A small audio captioner, trained from scratch: decoder width 192, batches of 128.
Rows from block 6 of the audio encoder of a small audio captioner, named by matrix and row number. Rows with one number belong to one channel. Each number is 500 + 50 x the weight over its row's rms, rounded and kept within 0 to 999. All counts start at 0. Numbers have three digits each.
After each channel's rows are labels from the 100 clips, of 14976, where the channel reaches its highest value: "top examples" is what is common among them; "band" is the frequency band that holds the peak. Only what is clearly more common there than usual is listed. The data: chords played on synthesised instruments. In brackets: how many of the 100, against the usual share in percent.
# convs0: first 3x3 conv, stride 2 (encoder.blocks.6.convs.0.weight, 192x96x3x3, standardized in use, each kernel summed), inputs 0-95
# convs1: second 3x3 conv (encoder.blocks.6.convs.1.weight, 192x192x3x3, standardized in use, transposed, each kernel summed), outputs 0-63

convs0.65:530530428538466460496520440555537406368563501409438442495467527436440526500505440516585563556461487477464537550545556458589542404465438477458524638493525501458536462452439442556579532490522468491521476498482528467439482512469523523528556440516449592518531562468465571454478513402438527461
convs1.65:420432519513542478485528489519521486516501453467527473417502449483502418657509584518413556415542578620508409476544518490480482522424370493515538486507507495470545483493542538523516465519475501
top examples: square lead (36 vs 8.6)
band: 1000 to 2000 Hz (41 vs 12.5)

convs0.164:489514452504571500522535512449599436483461477582454513541481479478442527441544576507501456416551525422495567506483590461568486485537481434465507484463590423589541494679466502447481458472427565494489494452428522509463586528562476513481511400521413507501499595573488449476512512474546544462
convs1.164:506491464519536491483528515520476589471408499521488491500455437423437541539526408527583463586540387442537498487522446440538434372501546484506484406470502463532500426452488512477505571417453525
top examples: the note C (59 vs 29.5); root: C (30 vs 8)
band: 500 to 1000 Hz (41 vs 12.5)

convs0.166:524435512392575503412530505395547536527472536509499490480595516431491490464611501546496544523442543420541469592477425511501519521461493557604508516457541404465520482486500454543532547507530429494422534484513400443448541417522560529519489502492505474479458434445534577570493470453561634496
convs1.166:597441425549533606508515503553553474614470446444432422542489567494457472461446510506469504483499481515412514458473593531451442400526627485424547524356526558471408523458436442568440507491556488
top examples: the note B (60 vs 30.1); dominant 9th (27 vs 8.4); root: C# (26 vs 8.4)
band: 500 to 1000 Hz (54 vs 12.5); 250 to 500 Hz (38 vs 12.5)

convs0.115:472422518563460451517492492476535456486484424537520491557538379512562547407572392530521483553489457498515471499499435493453550497495546500527517537431514519473540528442532437502568407531559460470445407458418527528461540479453456543456578476499511519620386509505514399531461549516640501477
convs1.115:457465451498538543486523502485481418527383455473519535498492503496433548584510466552417452478536485539533505586488542483507548497417503483504580489492484485450496524456519445491519474509561572
top examples: the note A (77 vs 30.3)
band: 250 to 500 Hz (35 vs 12.5)

convs0.74:579491560592461450501485500436538485429523515425582465559436503463565550411498527460530514522592444441451564486498420455526504464487515493501458582504480511419464540521497628444487566445429583452528460464473533472542529521505568527472594516540473528587464486552460453469501445620440446437
convs1.74:443476516595505489436464565396492438463558536509537543503487420520465492488437514491524457489482508435463555607493461422559515484573475527498451528530557526539599518524514465463477558514469536
top examples: arpeggio (92 vs 50.1); playing: arpeggio down (51 vs 24.9)
band: 1000 to 2000 Hz (32 vs 12.5)

convs0.47:561565524482500503499399425458516460515500420562493572495615500585446539498456506518479457561566493516526418493488550448471542553524508488511498410589431482550501544558480523557456555474559413530482477493371521473380530468451475477453579510464502437547506564499472427487520527391418548530
convs1.47:440551491448530485537512463426445458485437544564501531498518443468517408463513515505478395455539528423522522476564426562528585448555443585446497446550505476507475506471465459535552580585504462
top examples: organ-like (26 vs 8)
band: 2000 to 4000 Hz (62 vs 25)

convs0.49:532523424555568556507532483456526527587584489398446478436533483539494512415542548482540471590526531570503470466465573588483509596469520527458481516381423494516472527588578575527509506485509585514476544471481519382507506512502452564422490482564509506579487485461437511458490371450530545532
convs1.49:476510543526504484507538466525447606539525484552498505432500588467462514500475526459395518479455438551513487505534505540523519587564478499467503481562437487442472536488461471518440457517522387
top examples: playing: arpeggio up (62 vs 25.2); mains hum (45 vs 7.5)
band: 500 to 1000 Hz (42 vs 12.5)

convs0.35:417514420494464534447571553480460424506546555458477462598546547537388573525463566447573512535515528432563467484523513511485572451403418525431421516492360447471468470489572471528598459429511518429548462454530512570524520475507522469475512500456452590486528499465514535553498508444455479422
convs1.35:590476456467395475490571487497493481507473503510565494552418443470461478520441474397601449441551511483531470605461494556375606463470485499608475479553475391513586426530443496496522519621498558
top examples: organ-like (74 vs 8); the note C (61 vs 29.5)
band: 2000 to 4000 Hz (64 vs 25)

convs0.162:525488471432469495504452500529454554458444590573546453543531490475574486623555538495552389401514454421539517551432520501528504499578479555559417517512498436456481535548501520406528474488602528535536510525493563552469433414412540459476441470528461494500467577465476493559519491528573524628
convs1.162:512526541486551472517514499480487531546478565566466494521467490572524582435443505531425570484466463544540567473469437522435491461459425508502363585492517519502455430451473586565419598521538388
top examples: marimba-like (59 vs 8.4)
band: 500 to 1000 Hz (36 vs 12.5)

convs0.12:548521549515491580472597535510501468568510513500520497460457519541454492496537587460561488379430480527532544505470456548523516420476525528454540560502423437550600519542496466496467474477478592533595566449517441566444423446630432466460502442494457487414515505421600531495529464450408464479
convs1.12:491563439438465422445525488511411462483544421427446530467517455469433496489433486470511517475420470430503489452479470415442477521425499441426495481563460426469532405432451469466421514463568521
top examples: organ-like (57 vs 8)
band: 4000 to 8000 Hz (78 vs 25)

convs0.5:580440402550412388536468489452402492510502463550518468537489510395554513522445544426531481566608534497459491517525535493552436512550530490481488501507492489511419526432434538548502567456491430451492453564520518491567495575442544474488580508569597573506436508439462528610469439570478498457
convs1.5:572467489544531537496544553563436521443552452421585477575519471485484556499468454464486488479449517406454501467590507446514504509541516597490471552477477588543497560467511508426474512522483613
top examples: arpeggio (88 vs 50.1); the note C (65 vs 29.5); playing: arpeggio down (62 vs 24.9); root: A (30 vs 8.8)
band: 500 to 1000 Hz (68 vs 12.5)

convs0.172:452474509479519481507457477526550460505521570551583544449403575534383524536523504581546582488546525450433559481474448477469620485486589524618548480496511459544512539451461571433475520443559530524469401507445504498463510493497551457528511553588561603482408427542506501543513499495599495537
convs1.172:464575451490577579404572541518473507463496492597534520541476488454522551541484550514547476574451568376436404433521509507428499507554483492505532470524446494454419453511505417496570437540508393
top examples: the note G (69 vs 30); root: C (32 vs 8)
band: 250 to 500 Hz (95 vs 12.5)

convs0.54:432488482507546398503500521412445483454476472491467517444528465539485547496400413551562518452498449513565481568493538456540486500517525490591440521530504475453589493501563467450442512443489492487576472465476559516497525482511385458493510407493363648488512498520515495518403442516584615524
convs1.54:538525520429498531489464496586599613619560461551446503534457470483556491455468490410477487541481493404459518457460503502525505457384450605415452461553508487493590515494553464534569502426566601
top examples: the note F (64 vs 29.8); organ-like (52 vs 8); root: G (27 vs 8.2)
band: 2000 to 4000 Hz (74 vs 25)

convs0.13:542442382534551474497470454488402497480562496432502471474528487523481481580376490574510494516498461473503528535515485552523504507547504595468503478521460464516467503425548505538544515544607457492465481432462465548494580513378549391544574454490475546379538604604539485559481515497574529542
convs1.13:562418514453504590532521558464529550500523523511628534550524487598552531481589605405549447504487541549457514542485551538547537505565487466527458551466479435475561496554502420496525419502380548
top examples: organ-like (28 vs 8); power chord (26 vs 8.7)
band: 2000 to 4000 Hz (60 vs 25)

convs0.53:444480496502411497523517412484508532481563531583405411467501487433593509414550527566507582512544467535512497519434491467458490535493586511482574520554504520562476457566455523509531456498530482374453452500550479497455501540627490474565503348504457488498512573505461473528433480503463594592
convs1.53:462567410568525449442489473557509483490453427483564579495491529523404499499494449570578547528496542526512530388422500436535489502478656538478501502540518512509509468484510516489452508479416517
top examples: block (54 vs 25.4); saw pad (39 vs 8.4)
band: 1000 to 2000 Hz (34 vs 12.5)

convs0.20:480556498492532471495483503528594493497491428521479411498409459504547506573580519492518433522512540402459631544549525494610582499443576526476438507528535427487446505487476478452506542410442482471440508548515407527615471548476489497539521456479448555445459542549561441505393474565446503578
convs1.20:415512518525572432491637569545420542465517521558459453541410431579414547528502517413503403493550574498405543564511516506547518529548553522518567440484510574521473537529498536537375600450533490
top examples: the note C (61 vs 29.5); text has "dominant" (38 vs 16.7); square lead (28 vs 8.6)
band: 500 to 1000 Hz (63 vs 12.5)

convs0.104:542510542494525503426469580470486474396549404479404463597562477566554484423421440526520401554523545481491522499456555521494574487529485506499490589415522528444524422573487408433433475447473430458534495437509522488500537550476555516536492546621486509483508535470459571548495437444561582488
convs1.104:545522479542552542490497452435486460449522468649438468548577542506422566498456479412481479529483543575508511582499522535562541598398562549530473525438504520531525550524532603575443466465530507
top examples: playing: arpeggio down (65 vs 24.9)
band: 500 to 1000 Hz (51 vs 12.5)

convs0.40:546586566525514506468520477552517486517573537502507530543409398435483532590564519554483543496525448515573499569529552449465550527492552509467569403528425512565538483507536463424592493556511428540533464498485417528569497546452537516448450476575505436503428570525444569439614555515470503604
convs1.40:361513423541532517541491463475576462419514498458424523393483527553523432453503411570488472568581488409434476526585513483463517512394518358628454561467477443480501514431433527495593549514543518
top examples: vibraphone-like (28 vs 8.1); instrument: marimba-like (26 vs 8.4)
band: 500 to 1000 Hz (46 vs 12.5)

convs0.100:491515387502611491455561478460444520510504573460501424580597470661513546532534548564567500482490460468498470456469499493498523559603551452602465478483543485476507466491540534447486510529459539464499430509556551494505445494468547504512427518549464499466497519516449561389489362416481558532
convs1.100:461616510433469463501467469524546522455441568510506531569505532547528577539505557425456549539468441547570521401489461536463595572478379399534460519512505499455465524525506604504512510543514529
top examples: arpeggio (89 vs 50.1); playing: arpeggio up (60 vs 25.2)
band: 1000 to 2000 Hz (30 vs 12.5)

convs0.43:532512440509637403537524492519565525583557501523496530467522453550470496513483529626458454459433413469483562408434537509594436513530452584435544501503585495489537455556436477488520470554527513458396504470441509405546466442462481513506421508510518533522502486460473440500504438530603576556
convs1.43:480462498461504505477430444547472474508502509513543483474468464431372548449461474466434517489516582519463522496482520497510420490429597483518475527472561528527568488464468463559505429487437559
top examples: mains hum (59 vs 7.5)
band: 250 to 500 Hz (93 vs 12.5)

convs0.181:459467495422448535528534408499538564448573486546521416450466458548501497511515579428481554498490563411540435461540484411549420539538473470526533459436552531457451471507488491625493547568402533447468390421553508430465516503479480516457601470523470523518411594514457480506487458501493478406
convs1.181:435502550443444486515455535424414553464427456506556607527525501549436507563566467491478450533505473525565525553527438594472519504464505458456496539489572560521486495505491504527524539536588453
top examples: the note B (67 vs 30.1); root: B (33 vs 8.7); organ-like (30 vs 8)
band: 500 to 1000 Hz (43 vs 12.5)

convs0.82:560600491446502486607511552558476528493572528433461395492540460530461514537556604532532500478567424579484463475425471497577567528533516483564414555481414473520503456497426433487449471511576538467590505491485418497510377445515510389501486504515485529513511516504390498511545486499423447485
convs1.82:617503536513597454522517510503455495477459465454492546538556549448544446500498442486484499563540432470519474448593573533465551514446551483570469442477538480602443537541501540434509495509413663
top examples: the note G# (67 vs 29.4); the note B (62 vs 30.1); organ-like (34 vs 8); root: C# (33 vs 8.4)
band: 1000 to 2000 Hz (65 vs 12.5)

convs0.132:499469457476580580475543490586517542462604531476592504474426449486503474648418508544556581429516459513540559569517533490513458522553519467468499514511511530464465486433505494485535552477630461464528430454482429494491605500466487463494514474599430497542565459516394481486439496421573452503
convs1.132:559462522473527503499459576489531466379506438531542544500501492537558486579570459487551509463534562491423528617530571546589482537589522484499489571562501532603509533541501477432519558494582508
top examples: organ-like (32 vs 8); root: G# (27 vs 8.1)
band: 2000 to 4000 Hz (80 vs 25)

convs0.159:495423540472492386601600537519508503407538487413465535497524463509580549471417510540537492515553515429480519449596524578553549475510531511520556585518555523448481413479519582537433513548547566423405530415526482476486442494435584541530465478504481559415517450500567455497476534484499424529
convs1.159:484401522474549475548577486601614522406536498510473475496517514636553525440513430423498572542598588571506443492482429440499490526485536517448517416489554450488468528568565511515446508591524562
top examples: the note C (61 vs 29.5)
band: 1000 to 2000 Hz (35 vs 12.5)

convs0.187:471531504515453452529534543477531519492426474474426478622467508522485478512480524500476431471576489534554580457441525476517467615507364491424449555485526567521514449526562488438571552547479428436496435441446492412532463467456554485485497504541509580403558535544490557530497644588494533526
convs1.187:504497580492475512549515556447533479431492516539572568515527467548463494541451450407512434543472452527558511548470587554585485530472440512558543537544559439551543547499495561516383638514454550
top examples: playing: arpeggio down (58 vs 24.9)
band: 250 to 500 Hz (68 vs 12.5)

convs0.73:493502457469548467500580549500457468567563459452474407526502467540528584545476595437562497461389487568507542416481486483575428548519532470630456480447413529489481539503514481508481549471395470497509489441472532544522495540569429498610451452468516566440538476483439432548493571500439466405
convs1.73:442582540337514429504480495489550490458527442467563463478527425477575454448483454583505519513479521456560493547543490423449513392468482491548473568458504563592524564570496490500523410528440412
top examples: the note G# (77 vs 29.4); organ-like (45 vs 8); root: C# (40 vs 8.4)
band: 2000 to 4000 Hz (72 vs 25)

convs0.171:474568518545423481533474516494547493452542541447530410438550522459501570420548445484483554437554371498511488469501616513573536404552541491609449448544513475527450430515553458370419499537504548505456527514473526498508583437466492512405497510527489504527490427456450479585498463567440476449
convs1.171:627535561469357519586505507484539509592553522481561402509492535475482491506489514479579595537564489589575462391529423493555553569564505558511562502458446462552550531471452499520534500488484577
top examples: root: E (27 vs 8.3)
band: 500 to 1000 Hz (47 vs 12.5); 1000 to 2000 Hz (34 vs 12.5)

convs0.58:540447482433468473544518521499491475409501503399495522495545474481561470387532512582466508585529504564449552591522483492495475422499451500542468470624519516443469493528537540436545438604505449487575521465484518466408593438411482405433517408483438472488481454484441481490541429585552516469
convs1.58:580452428453536511525489544529512489412547526435576497552593543495506535530532513522513601585490476520421501455526510509445527589536540458465444510471453427491520471418471485455481538482453556
top examples: playing: arpeggio down (56 vs 24.9); marimba-like (31 vs 8.4)
band: 250 to 500 Hz (51 vs 12.5)

convs0.32:500462451455525511460488506460570555540473468411443499563527549528592630533459518531585522517484611522449466529513498496435519462567517646493467513584454497423446479422519531451470442472549490484463444565527497493528448443472577545485417498469401455521532503437516465526522531529594606521
convs1.32:527519520528544501474470558433511477503465528512513502570541457458491491514642386570450470515419478407427494481467449563391519456488501499503402446375509507495495481557423505447453442509612495
top examples: mains hum (36 vs 7.5)
band: 250 to 500 Hz (83 vs 12.5)

convs0.87:461456455532408471579515472489449518443498516533453459597561461543521413484579579383476409572546519499522538481489570553475553487526516568583466551549528507480547554424452491404543465451457496502575406435520521550429522458514539487532536471427574492492474496437566593503460492516594499482
convs1.87:587447533420558502542487511435486380485535449516577505561553521531426551423475591504546449585559453553491476526625535490410522435492530435547403489503538476402517444539518526562499526464532559
top examples: the note F (64 vs 29.8); vibraphone-like (25 vs 8.1)
band: 1000 to 2000 Hz (62 vs 12.5)

convs0.78:474606486426506571420470496451485501465476578649531502561518446488383515438392468524430460494584497474503522534498426464459467512455491463505534507539566415535478543492549471500465411518438509492537516511481593466528537466403499437525569489538488461507530450456553479458525454434591608490
convs1.78:594431437481434485619490578485436443490521432488493468421518564410450497534471585497500513560577492570487496513479449490403560488420495516434550506490500501470470500444474521490484468510476498
top examples: the note E (61 vs 30.3); root: E (31 vs 8.3)
band: 500 to 1000 Hz (54 vs 12.5)

convs0.59:554556492513557489540520433513556566537462577603570515476496528406617507474501452516477416529573454484526383538580451579589528523515482571515608620555451447469570491455421523455548477468558486466490500481527533478564476380515482507554537443496460515490486518554511541461497462493482456522
convs1.59:480560549485476598491459481446565460520489502599534538526547479452521494579398554563472437498584513516465462468568514433486384527539444547556445520516515478544525491453496562582531438399492446
top examples: saw pad (46 vs 8.4)
band: 2000 to 4000 Hz (54 vs 25)

convs0.96:587431457483621466492475454470572471479525511467435421528502445398492480530438554496506494520462438495470578451583466488534540445417501538580470525525570432439506422452480445454518455482548587475559475543507479564483495545474475434451410526553510522558565512390560439544456440535491454585
convs1.96:563458466543483496510553528509547567488599571455497516497474472548533607491429499502554560385454578481521472477535497522455557606529526487455504476465504502495540441484416463612420513536475519
top examples: the note F (61 vs 29.8)
band: 500 to 1000 Hz (40 vs 12.5)

convs0.89:587513488519479505481527488524504580512481515392453506572516452495529467580422611535581425585464556477476549555466562497465434539472495503493518474437441504499554417397463532533436528611487420520460532527455506475427472473505567491617482567561511444524550518447416502458430429543553484485
convs1.89:489580528503535522552462616560498592569515550514533580512462526581414590507562444559486537432526529581432530596421558450406538590528467516530490549498423534503561448494536467576535496541404455
top examples: the note E (63 vs 30.3); root: A (26 vs 8.8)
band: 500 to 1000 Hz (60 vs 12.5)

convs0.81:500484577528436528501507494482460522432477557555484502591520456619488559528472500559511462496457553561531518476451547521587423530544564469554514410507503413532474533578567525496488400494504495519439497538431587508656462516468504462522505481454502478391494505518537589469402495533395501572
convs1.81:475490490505543582495465480494534556445471573580389502504530446509472511428501532415492470451557404548477518522443491480425529540520413417458492446491512519573502504503437446629460508425532405
top examples: vibraphone-like (29 vs 8.1); square lead (28 vs 8.6)
band: 500 to 1000 Hz (57 vs 12.5)

convs0.80:563483549451552451417398515509558488548520531484460544454397470471479426538485520464389465588452489392505516518438606504541458439475445494544456575473479508473486511596501440451528463489496500589464491588468457570626505492453557529497498533473517476548494563435517460450490429479489401547
convs1.80:425462407475415332425546507531518527616593505475516534421557446496530490534496433553504546453466500504489450537558527519543425488539461501446511460487422471394470485481554476493482522426527459
top examples: text has "dominant" (37 vs 16.7)
band: 500 to 1000 Hz (86 vs 12.5)

convs0.3:605545568444451481401367484502555516437404393579503491427461514538501538452476497424475457562514471514477478591486441512507478552476523494461438599507532430526495458495580385494449519466488512514477477530497594518527486450473466515549592494507419430402476542509468557519441459531516513467
convs1.3:454486453468527598589473549499468377556602525413525453560465513567414542445496528424491515496522459551501572432543558547522521500531544509458523469583524488462477517522486465535434507469478475
top examples: vibraphone-like (35 vs 8.1); square lead (25 vs 8.6)
band: 500 to 1000 Hz (43 vs 12.5); 1000 to 2000 Hz (41 vs 12.5)

convs0.174:468639463554574465534506537465505403522512464485530534587637483512572539551517485545543493464530552588492543475486449477493515543601525547494518578572470583565468511550491549518428427503528546532555472412450485475481461485522605479502391495527413439511437503511484430495410483521475505530
convs1.174:484563473554552485416506389461424415486473468481492447449509474507525543501568535510486597470475497535593552410472464478520495430467483584570586473527494459523536492496610511539618523510503419
top examples: the note B (75 vs 30.1); the note D# (66 vs 29.6); root: G# (39 vs 8.1); quality: minor-major 7th (27 vs 8.5)
band: 500 to 1000 Hz (63 vs 12.5)

convs0.85:477418470607551539486469493551398469413558450457417409451443587495475493543410566554490451577446555427471519491572501485496486577469454550395502517510492517474525411546501495508547456477445473578474425430489446465448556523460471550518582485514519470509501617508498468606481483491500503533
convs1.85:492466469529516539489529546532544528507475532495528441477478490537404512485628534516569404544485456511543502591489501526517527453531466569521537497472567591537567561506533524559587562554464527
top examples: organ-like (38 vs 8)
band: 2000 to 4000 Hz (50 vs 25)

convs0.16:494548597512432619477547550529495517490461516504540480523490584560505460591538493523467533538527519480453590561440481700491451428553525476446555561438481496476439538515526525511452503458500551435519465471498541544532525505545500466389503438509563514555486560465431409580439479516429530496
convs1.16:563491452557530492508405549537506522454522448580580421510536427476529456603549456504562583433465467538480555471518477497583626511455465511526529480373501488528419545472417474441501462526529579
top examples: square lead (27 vs 8.6); root: E (25 vs 8.3)
band: 500 to 1000 Hz (36 vs 12.5)

convs0.177:532485399471573425485454483445564581541499430560483482526562511483554466574491544487482408454441497568479542598513487516414378453553464457432514530420451490438495464483471566450405484505527510554622513353511471450486515518541486521506500466547444567425509503425482491545492470533503504493
convs1.177:480494489550453473444481459444527508427487496489519487415581498582522464518418506478491514470528516429490495548478587505454421526550480569524417561450588452448466554494427485459448525569523664
top examples: text has "dominant" (36 vs 16.7); root: F (29 vs 8.4)
band: 1000 to 2000 Hz (47 vs 12.5); 500 to 1000 Hz (47 vs 12.5)

convs0.118:542558505566483504534468536615506431494463445546538438426476490436541547491483495574524505421465436576417534520466459504501458525511465515592422436511472480591428476416591458446509585474463489540478509486492478427486495543470520489551623477486433430393520585508582510514544544583446530498
convs1.118:444565488606482504537443512507486558516514451494466524577604574543440565440541475544517483484536536482514540425436533445479525507562542494557479507513488525498533464592521437406566568430487531
top examples: the note G# (61 vs 29.4); organ-like (47 vs 8); root: E (31 vs 8.3)
band: 2000 to 4000 Hz (91 vs 25)

convs0.2:343553405473445577480515553543457482495420540464497493543489513508470458545407528555503528462488507546534521501485499541446456432528471426545500569476462444420480509497463554521506529557413541518468461506560445564485559468504456539493584474524372450498576526473396489478550601501450603450
convs1.2:490578591456459538470491618502438390411438503433496449494424473395535488487525515525547488470461524536499490477530479561497452573454491547520405544415441452579503517473570500444553523530532553
top examples: the note G (60 vs 30); playing: arpeggio down (58 vs 24.9); root: C# (29 vs 8.4)
band: 500 to 1000 Hz (64 vs 12.5); 250 to 500 Hz (33 vs 12.5)

convs0.147:477457485466441473508550488478504506535505586501523475498550548477529457447489486441535466554591483531546541472489485448434422547482384536616428383421491496573509471516490515440448496511556506461457501455460547476455514491597498448507494499535533468333403562584496532446480372461490485520
convs1.147:559516587554515496571410578518527519444383495478480586543499528510531471500541485528474596501465473584500511560412459410497504504434439493479637508479484491515393533527494550525438485538408589
top examples: vibraphone-like (46 vs 8.1); marimba-like (29 vs 8.4)
band: 500 to 1000 Hz (37 vs 12.5)

convs0.63:404520433498469412585576441424481523471556498461516612455521572464496517467504454412509539483512529505529454398530475456477470558526443530512404491496477514530545405472531488466479453469581558528423454501531550623495492454502530480426453541473442551472497558451406553549448422512567528425
convs1.63:544553546460441562418463523563553533471422508451547503507513520521538509471478606469487447517514477512485506557459558397493490554501539522500511593495452549456539489562507525453561519519559455
top examples: playing: arpeggio up (51 vs 25.2); root: G# (27 vs 8.1)
band: 500 to 1000 Hz (57 vs 12.5)

convs0.127:412493565536540481353558522503480575488520553514472465525480474418526459576421519450495532574471541486542573551459551574568416495479550558477529466549522547423476576487569477480571527582524490512526432503545418456447561462475530509565532510420483532486457581493451468517494439578604472554
convs1.127:535436504512502564585481514476510512560506540496522497542535466497470506536482509469506506434419477477551589550395553625449492521589459489497485467432467509489445474521507474484470589601536519
top examples: the note F (62 vs 29.8); playing: arpeggio down (52 vs 24.9); root: F (37 vs 8.4)
band: 0 to 250 Hz (69 vs 12.5)

convs0.105:490475511442481522472433445466510474491460483475564568527426546444649488633462554586472501505581459455557477475515553450440449466551493432496375537486526515561518616395543568603476548438448566503535451527432448484535498473517484437498510461491470493460527460480537464459567494506497445491
convs1.105:508495352473584563441430477431487536495611525534485483431477571606527467426520419533405462480485571473483537471555436494546517434563512414486536519500446460501516477578508522451512478512583501
top examples: organ-like (30 vs 8)
band: 2000 to 4000 Hz (56 vs 25)

convs0.111:550534551479535626582468523506607494488447622482519462513510486474540449614473478505517428519430543517470494516471330458505586473547502518487499505554524489587473408477549448428490521485434521469462467497428516505497485523461634520513404525561427533490489529523442440501463490465476523457
convs1.111:505532483573521483456436504600466551492445468521553481552504526492511554484485563593513499521539429473483518477520518477367580527526527414492464523572498458477427554473501478580463444523541527
top examples: vibraphone-like (31 vs 8.1)
band: 1000 to 2000 Hz (50 vs 12.5)

convs0.142:526416499488457486420531546455505447496504549552451469515478445522540491449595483331437482517503435417505522437475422443546468531512469428548535511460374516496546529509458428491563492523465644446531553523499507570549477489460436494485433524474499570416476485485444561517445451455579491459
convs1.142:458528522513518449554559487559572547442465472518502549500563542603508504430494570453593507456458522490499568434537487563570416568480565460525458550448429488469405507456504512477542516428533583
top examples: the note G# (67 vs 29.4); root: C# (44 vs 8.4)
band: 500 to 1000 Hz (51 vs 12.5); 1000 to 2000 Hz (38 vs 12.5)

convs0.149:474530510445508482484439497487403468504463573547493389479448461536538435526513474448492531533567449453612460574434417564524428563538509516536474474433563494464488498488499485519508502547564572418537459512564439522448489403428459344499474489532563436472475525514487561458547452476565584570
convs1.149:532418609440556552513514528483527449470453481515425480504520484587526475478487502530577488484508556502529549429474543565505473576441522500552521686494527516472470480558565554544550391535447509
top examples: the note F (75 vs 29.8); vibraphone-like (36 vs 8.1); marimba-like (29 vs 8.4)
band: 1000 to 2000 Hz (44 vs 12.5); 0 to 250 Hz (31 vs 12.5)

convs0.18:459582463501540499542581542433508486474597468537497566519517466426545467501534508416420547530525465628487500467443477404488531463557432524453442450484512448439574545507471484454545480498601458528421349554442465527432501509454517486519502576417504484410490460493473471412459490519463480558
convs1.18:553589478539460504482535441473543498576404460468592507435501506595461530415530556562454551438557574516523443547561569471447501529549578519492539451476537476517463491539382505506510505486456459
top examples: square lead (29 vs 8.6); root: C# (29 vs 8.4)
band: 500 to 1000 Hz (33 vs 12.5)

convs0.189:515484461497479531480467470469557513508484531524567439495508536529521497503510415549502426537518507547448536486422490545467394494404428377565407532542524548522515402365498518543541493506559450480437495494443447449470578527529422488502539451530499568448504491584396478515481576418594571534
convs1.189:465428534387536570541446486581475490499451487483516525516521572467364480513467645525510489529484501495431469521537544455552423499445479464485490507579505438487628558443464490507476448593567463
top examples: mains hum (40 vs 7.5); clipping (34 vs 8.2); text has "clipped" (34 vs 8.2); white noise (28 vs 7.5)
band: 250 to 500 Hz (36 vs 12.5)

convs0.119:546506415585502489537490526540470453607542511582490492567515469506509497452512426478622491482450408479458426502466543616592422516455596505581536492419510498460600554495518502455497518511448413576479451506479484512613461543483540463463436574508462494424541484510524524510472506480481400461
convs1.119:541475522525448534417575391510522473483474469579454517565549512437455552433504588545521542558546443566545558520510543513568473456547385478529433642470469495487573421516495395447519542544535386
top examples: playing: arpeggio down (61 vs 24.9)
band: 500 to 1000 Hz (78 vs 12.5)

convs0.1:489569471560575476502503504435485531505465465526464427564488586599431560520565375497549491544443614501495557599546483534610485510477507437403489625442543451548561445580472446509484545472434473537486457504520519484436493479470513467465490488520416451502528481523464531484601552473462444512
convs1.1:468452494473467535501429484423411430440484507517516547495483578377570598507515435605525572501514501482396514486534565444555496485510517501547545452501536493516531539511489470515431410548454433
top examples: the note F# (63 vs 29.8); root: F# (28 vs 7.8); marimba-like (27 vs 8.4)
band: 500 to 1000 Hz (61 vs 12.5)

convs0.45:543481486488495564404506450469470457527514542473544523485426525505494566519485518451536439414542510465541566497449391528487511479529565497501468483482467497558474565593551490462552469443520476358430446496442448537448363549404470514430551514588447450532421594539433576532517462497491451485
convs1.45:496555497453479476427541535544537522566471553474583671448508538438394511508482396513385427484529536431519592530495517464511524451445567458430472524481491610531446462541494563463489540504441614
top examples: vibraphone-like (36 vs 8.1); organ-like (27 vs 8)
band: 2000 to 4000 Hz (55 vs 25)

convs0.157:457552478481511541448449521469516513468436609497491583571545541504637396511470458530476457449425414467512460532339465541539471538408539584505460472554469554546559526448482456458514434444536471519539477580511504494445532521486523449443444512504520512453488449530406522430545534440545446490
convs1.157:485443509415560447619396492470576458543538541528570532504452540500481559537513570445449501552552480507440520392504515536536534476579544468477562451595422418528503400454424463461505425510473448
top examples: the note A (80 vs 30.3); the note D (70 vs 30); root: A (36 vs 8.8); root: D (28 vs 8.6)
band: 500 to 1000 Hz (87 vs 12.5)